From a checkpoint of a small image classifier: 5.86M parameters, batches of 128.
Rows from block 4, named by matrix and row number. Rows with one number belong to one neuron. Each number is 128 + 32 x the weight over its row's rms, rounded and kept within 0 to 255. All counts start at 0. Numbers have three digits each. After the name is the row's rms in percent of the matrix's.
# u: gMLP up (value half) (model.blocks.4.mixer.u.weight, 512x256), inputs 215-255
# v: gMLP up (gate half) (model.blocks.4.mixer.v.weight, 512x256), inputs 215-255
# out: gMLP down (model.blocks.4.mixer.out.weight, 256x512, transposed), outputs 215-255
u.347 126:160095119144148155194104113192094165128193131104083105100178159137134174160120164094146150097147155107185089153122125105123
u.348 094:081155166117187100165079124153157133097113114186078148129109147178153127050168164128096116133146150136143118105098170130096
u.349 048:097129090060145065077186125134065005091087149172141218137155156105152092149148145154085111118179130074143116144200140186091
u.350 046:098130163200171132140100104097132126115109089083144141130160114125188150118167135193115097142147099150133121113094114110133
u.351 110:121081129107182116229146138169094136066116175125128071070211149107145167101150101130101166146111139122081164139127160187144
u.352 130:172155148109088102139111137149116151178105114153108136115123165112112144170100120135112121116101095147165111123110156121100
u.353 048:087115115111154120161110150108154105081145166107076201118131127084162100070129134145113134151146113064118188137140157157042
u.354 130:104110108213124135118115080215164111157147088135155146135128116138129115108109134171109185116099191148083069094148058119100
u.355 110:103120182099131136102047162126117150085185167129154092150177157118148120143096087166110103092128122109111147119112198111146
u.356 124:153142095109113107075103119122111174122114155106166135127224168070082079059054134169120089111153122146130140128112129126128
u.357 120:132054115112118117110093120077111138094133108109107117128140068149181073089137208147091156057116204151097137071110088098123
u.358 130:164103119162093085128112138096136129095141070140173090125158150160157177114124115187104142131125172090130134118132119150157
u.359 055:142079147078127092141141118151157155133115054098125092134169150103147131074098185110108098150107091096142138139125104092103
u.360 057:141183054145141127058104112138128096127167166141061110166108138073142150149182082082118163161139168079121150086116130099102
u.361 056:176106102146104134130097142124139123170081121097171069144123110179108143108142133102136149099135090133119088162156117105157
u.362 075:073127121104206138190115149046124078118114102188130127170138139116110136132106189144183154100101147088077165135087138146134
u.363 052:110108130134140159030158078188058140131123164121169099121107122174130112160102144148112133189138168134153158088171124144104
u.364 067:134156173133130170112148094108141100161147123159146131172199122123145081102075120094124106164131126152079117088138180176163
u.365 101:137059157157136062189101125188080162134096110176135108147130140120123184114115048135063090126155168080122122103125121132142
u.366 122:110154156087133169081116096190114179156089154122166169118119155106094212112159194149145087145154128160146125100145185139077
u.367 070:177151104141111162133093153077112116126171160128121140153154117116151107103076120140093136151150142103166078115175115129183
u.368 052:117146121121074103155125131146098105055117116107106109092115087113123149106139137109106184133103150111158103107153140149086
u.369 109:157067124065184132213120120126147051109165176133163164091109141147098128112161084167117160052104137178115086133148126137102
u.370 119:166108128082116146096162125154157111070117105074186165167160106109168118121164104117071169128119101075089090119075107069199
u.371 072:112142095093093115048113069152164097170199140110112137121175178116137096154100057099075116131094171095127129147127080100157
u.372 110:091104136116083146131102146120114148069092145076107148163168069133219148106086160060084150127105124102156098092122151143132
u.373 125:187125125111146107089148078135122089143112109159137149167114096146155126160162179143115133166131082172121083059116131085158
u.374 120:185140176116153171093143155146093092150118083093120197117106163119157103152136161151080185111113171103149081112101152145166
u.375 098:142114148067171117103087161131132122139139149074177160127068141118086064122092185072108153154119132076158106145189095112116
u.376 064:153109169138107145097120095131115166188134124123166214086087170100179116095099078078166122110180106137086130135077155095111
u.377 129:139098077179128148128097079127153166158164171085123096101130107105118184133151150110152130087118082128146141206127139117146
u.378 124:099074106119088141177115124149131136106150115132143190113155156104175091092139128188128173174129169135151205168135098138161
u.379 065:121079159145138127151124104119132194110112108097103117161119143090110145181136135150151152104119097083132135040104153149117
u.380 045:057130143149121182089101133116130105089094074116095168175139129173166152106099153103108176139144111124153144124133153142081
u.381 127:133115118153099120115174155166111106171075105132123123140100144099073121174087142115185115139139115078144092184099097200093
u.382 060:172089131095168109160160188131126131161144142123186169131139124108167173082107109107069122110058091121092127106131078195145
u.383 115:150086091148122072090116025186084170151145124135091154153142155139095133122176117153122095155121092149208102078155089167116
u.384 110:158110183075096148123115104163126068130142111167203124103081160135129128138097102182139138112148124166148125133108119134133
u.385 099:081110138196161147148153097105075115078164153081056113069084171110147108098114158147163136154094163108175241144099106201127
u.386 053:101122162110193163126109146124137117129083132096095173171172156124139121033142127172101126130118092139122092068134150163152
u.387 123:146020119086134089123066131158120102087106121144129121136153131105154079108132172149118169094111128106112118076103146128103
u.388 043:173121089069178112133129125091118157155103150155089184068116078124131066100102161098132106147124117158129147105115150092150
u.389 117:161142123145192173108070148140183097082076105117137067140128113092175148179144130167084196158139123162119081113158164155140
u.390 042:146162135127089073124132148130106111121106147125144206147148002109121139167117141144096156144135105121123130122147143113134
u.391 078:152098108089089091111168170144155144139107108106081159091143115145164190163113145188103103167116118139167124123145050153143
v.347 127:085084146082143115108141142112130120150151111133100146165103091145093112127106119119099201104107129136104140159133121199185
v.348 090:131162144135136096143134175164075144200155072126148133164090093134113148150128143117180136102134150141104153126167153176094
v.349 029:165133141108142176112070112122140129120106131130130133099142161093069127089121091135097170099125151178099147113077160108143
v.350 032:059128102058080117141167134100118112160106142147156127142204140109129053112163165149141139118074103172095105096159096167092
v.351 105:128113102174191105156123099150189186150084162145195152094092132131151173149140124113113143085098116114105137068096142147123
v.352 137:149116138156160121098166116174075175152203129118086095104106118121119156066124117119127108116124099151148100195134171124167
v.353 030:092162118062133108154120111104103112152093165152052179143166194127100114125141142152144185150112107144143096102161132173083
v.354 137:136136111142159071130092167160145057184114130128173132128125144124177140202164113164138152163179113095154115142129134195142
v.355 128:158149123170145177144111132177151138156152090062124154076063093119112139131164100164156138117133138148104082095130114109163
v.356 128:081133141099128139116101139150140102101098107145159118114197131099068162107107168098181062075166090118094092138099117139145
v.357 122:149074126209128083100087095132084147152129100084101153142159111098055117080106161133151056135144083181129140150115140138190
v.358 136:181132112195153088142153061102110120096125158125158091118115143154118109117176137086099129158137096102124124144198124106124
v.359 035:129126097085123108146105165135085221119156164107172137153120106122107124176076168154121161119144166170133104146124096125099
v.360 030:154190120068049154084118137109061180163095090160113172108195129136151098146098162166124093123203111152094120164125088094141
v.361 035:122153116102156165156098142113147144105084120143105123112121135115084103136134124134141150130069164135093132118152124170098
v.362 063:070144061156141147098164180119092153114159083094162153129139123054162121127120080183158151169117155080125113087105073117106
v.363 046:157189144025094118165085159105163170128070093070157183159084072156151122147067097177140167136103104158124044180110134178103
v.364 051:119098161116152146136115119116142176126091195084090123185179080148163086122143171061149166096127134136142133123149068149124
v.365 110:131144143117107093131133120120113083120152131126165170115178136091115156135144072089139105132096135165147147088157127163124
v.366 136:144081190137091131101098142077152128136085101149136144086084154120166190147143141124107149126154104117156125142079107153149
v.367 064:148212104154111148120078143177101161138152128141143137149039113154076068110094140101115139160125127149114114134103130090059
v.368 046:108153137093084071115107117106054155175092146170162134165113158101146068169168125147161176124135120109128101103134113094099
v.369 098:184122062150145150126221131157139065116137145194190114129146101118145192154137135057129175126133105156074122108102141107173
v.370 126:164169162098135084110149197107121142171153118067111121119141099174141062160166099144084171126093134107131113062105195111142
v.371 042:099129118112065096095142165109126141117144155146059124050091118137149108098148152149135149106157147136132175104123115162118
v.372 097:087157099123093152129168153120152110201118168086158072170100111119142099123096121135113178153144095125135107117087155127110
v.373 135:117132149131171201119180116130151126061156122097116093142121097078093149116067190154131154102077128108126116098128171183095
v.374 130:101064110120149122113142180125147113073113145150132089102086142214153101155155119123136130115155134094169101172127095137157
v.375 101:152134152099141125143143120164119090149158127126154097175049138211117149079187111131124132131109174140175126154137151087151
v.376 058:197109106105149130092118097113128151100151141142176130120084087138150105123186135059164139152126151087168094107151121118127
v.377 131:098106142188183153121118160134134184121176095171088085126122205111159125117089151177101138105095148133154145083126157119109
v.378 128:068127176193137163133131100154146122109083174135144087130127114115177136186140162140143146153125159119116107099158089145137
v.379 055:093118052126126087086173176111146083194099125048125127113122117155149156180106144115180106146111146188117133149138159131145
v.380 030:110145110047099090108120145100099148125066098096158129142160150107072113098059156089122164126168151144076124072139124103167
v.381 120:125147118116146124181121144121166115154055159127111162194102140138114080151073116159170076123188081181176097099130106111055
v.382 035:140101051087178107125128120128109149169097131094154143099195149099130107093130076175153113106065191144138136091174145148119
v.383 132:108107130055147143151127136158092099145130177154086165128213109156102136127197128128139123144125120150120104115162147184128
v.384 108:139107115130147132110108129151158108145127198131106176189103158090106087149115141077177123103133151210163163118105138123039
v.385 093:148116200078086145132141131131151131073125069123155122120118116137168136147137175160155136130091096095144115089152086113123
v.386 031:122154138141162138117143120104125158163117069105143098103088181109157108124136147084185183136139177127190053088099110114083
v.387 125:186181146127145123164151172103097146124129106104148153135108113092151137139100157139103122136134076139200141153142181172133
v.388 024:104172191117119169128100152128129150125104173136108097124126150128094107098142107145137155114113174175082099091099129083107
v.389 132:151124128083124096109115115085136088188091091101150166163075149116132104129153115103129165066097163183128145221168172157184
v.390 026:110192147128091183113129147090116125100097120127137169117134139130140088167099170091148160136165139164093113126121148174131
v.391 062:137155139117151119106138129104098087165102173046152094171129144153069154118100179111188179087138127092152157187112054050058
out.347 130:126073116106169199183138155134138075165103126137089160153105177103036108104190093129110125132164162096170156083115072189143
out.348 084:140050093131172109084171168128122110130170122148224117069135099100109122122059064151060145145072099061095119171126189123144
out.349 036:148184096113127141133106120133105244182141101044091079112078092146077173127116106127115170137081108159131100160119164125148
out.350 044:190104109138093172113103155139101149086116158119090148128166110109099093172080126119081147110152156167145155109118135135135
out.351 103:178191100192165132133161130095153114180093143146147093117115070116152103095129119164139166128101142149151150077133170099134
out.352 133:076132140085163106156174125107056148109116124153146155143140221125139185157101111128110115095187150151106093131081092093112
out.353 042:163087105141093148098119160190137162138037110121158058173087117164104145156120152098126153095132150186162139101139094128219
out.354 131:164183088097179162182112157073159102056116075043164162142134129127078102108105154162185108099198120170114165152105120174136
out.355 111:160102110134142149167148093119083069177169145126086160078150155150120184169092116134092162143101128041172159130139131088170
out.356 121:103158151127114046126103127198112102151093134196131135142099105231092113212182084139115150030118106122086140119129081130127
out.357 131:120122124144142099113142098103158103110130109112126107143106115113130125131167097061119065073066165131176093162135205119152
out.358 137:153151072122170126164183109159132121125099147145180110152128162131127144077153155109125093153099097179121178065147130090092
out.359 046:149136123114047163126060162089136116067154152137132129130113097137132132140116074152188127093129122103139120121118154101140
out.360 051:115113233073154120153144152057127139180087124119188171078160119098193091135149100163110156121147135107107088099151115156162
out.361 048:159091137095159184163134108157145117129082085141081150126154145146127103119119118150162047140047199123147158113118121093112
out.362 068:087109165115155090106140170150165173101152174149132115062094059137107104112176121124160115116119105134119169149161087123106
out.363 050:107141092159072147194110169107127144114116061097072104127164141108146131120116155126138144065153122075109122085081127162151
out.364 061:151137120104179092155222125152101121134132069096102147069088132131092108098145142161152211095177075122098144124121093057140
out.365 107:121082118138157133087124124081145120130126130135121115112128167083119109170105132070172113061137124141105163028120162121140
out.366 133:135177078160154136121122143137075111125163114082065163109129150098127158122136087106141183080167096078134221110144165142128
out.367 068:143083175078155068182172092094152142133107072124137178133156133177129149147157108160122229126102071163084141181156119088169
out.368 049:121137165127178058129142113121172136136151149107042127177154091136107101111092105138168087187083147103108178118095144072119
out.369 097:126176150139086173072124117152081110106117102143180106103133123163148108149079186190168120198147115098119102089114126120144
out.370 125:117192166061114091117115140156146157123192121162135143087159139105152130154121153140080075123114157128169104132125115138175
out.371 072:106166165157129113172056181085161123102100100094094155167127101152138150081198166177136163095103114093152174154151127081137
out.372 100:151082109161136106174137105163085141185121143131119165144093171159114126193101127179110123150153171148116116118113093157115
out.373 136:141089182126126161188117154148147141143058162086210128118109190096125178144161136127162124128095079106147170158115143146064
out.374 121:140140114113149109150129203153150182111101149193182102103186124133174108137110106085145129129151083106138205156089197105118
out.375 098:159061110155155144104144112118149130140094112141141110147112144100083136139134080174131146122161116093032125072151124093186
out.376 059:115088095097144100182100088143117094153096126125102133115158087102139099120124142182138131089124168149180082129152132150145
out.377 128:074128170131152066102103100146104129123158133125082101082167126130140178191162082141150135130108139176134107119168125122141
out.378 129:131089103163117176104089143104185173103107177133146145100161119146175051164125087163110117091142157151091097106144145143131
out.379 055:123166120151073130148150144079142076099153139188117108116138068173179115129131165107092114161134210172075130180121124153091
out.380 040:141109137153077088180081110128112179111157137131129073110161127081168129102150157186166091083089149119069144129088042111150
out.381 135:154096120144114108097129099168094114091132156185173130087161073123091093143117196128102094136111099149119065144113153147171
out.382 057:130145080160107125078128129137130124159122109131139099107088103114092154179116156181127141133142128103158142110172149114077
out.383 122:139190133103071122145115156125062079104088148141166097102159142136184070134182091138135122131243101153109147187110183134104
out.384 108:134173157172131145128145105140115126103104078127121135164107118132147137079081169156138103157091077129108169165151086161138
out.385 087:113116044129067075068109153154120182109124173170149046163110142065175118142109128144113170123098125109111099097176163105135
out.386 045:138113119071110123098077129168126157176125078105171099074108086148078130187107123140121137224093130089135152117143118108153
out.387 136:089205178120082118119188120092139131137066122119121084119138127176094129106137137114099103143196158115184174087122143150128
out.388 038:130132142130077130130129135158120112098131124122153114177120169099154197155146148176109130123138168139130134100109140124131
out.389 124:151107081096115124144096097173172154163074110121242154097130117133100135124145122089133146116105167166125112087156118143123
out.390 033:113159139165168136120077070120112177130163116139140121097104205078170174105098126122086112098056146174150171104158111131152
out.391 068:124136185126126160115082093114150125087141117083103142128153111179105135112126151152172178076085118099075222174067156108171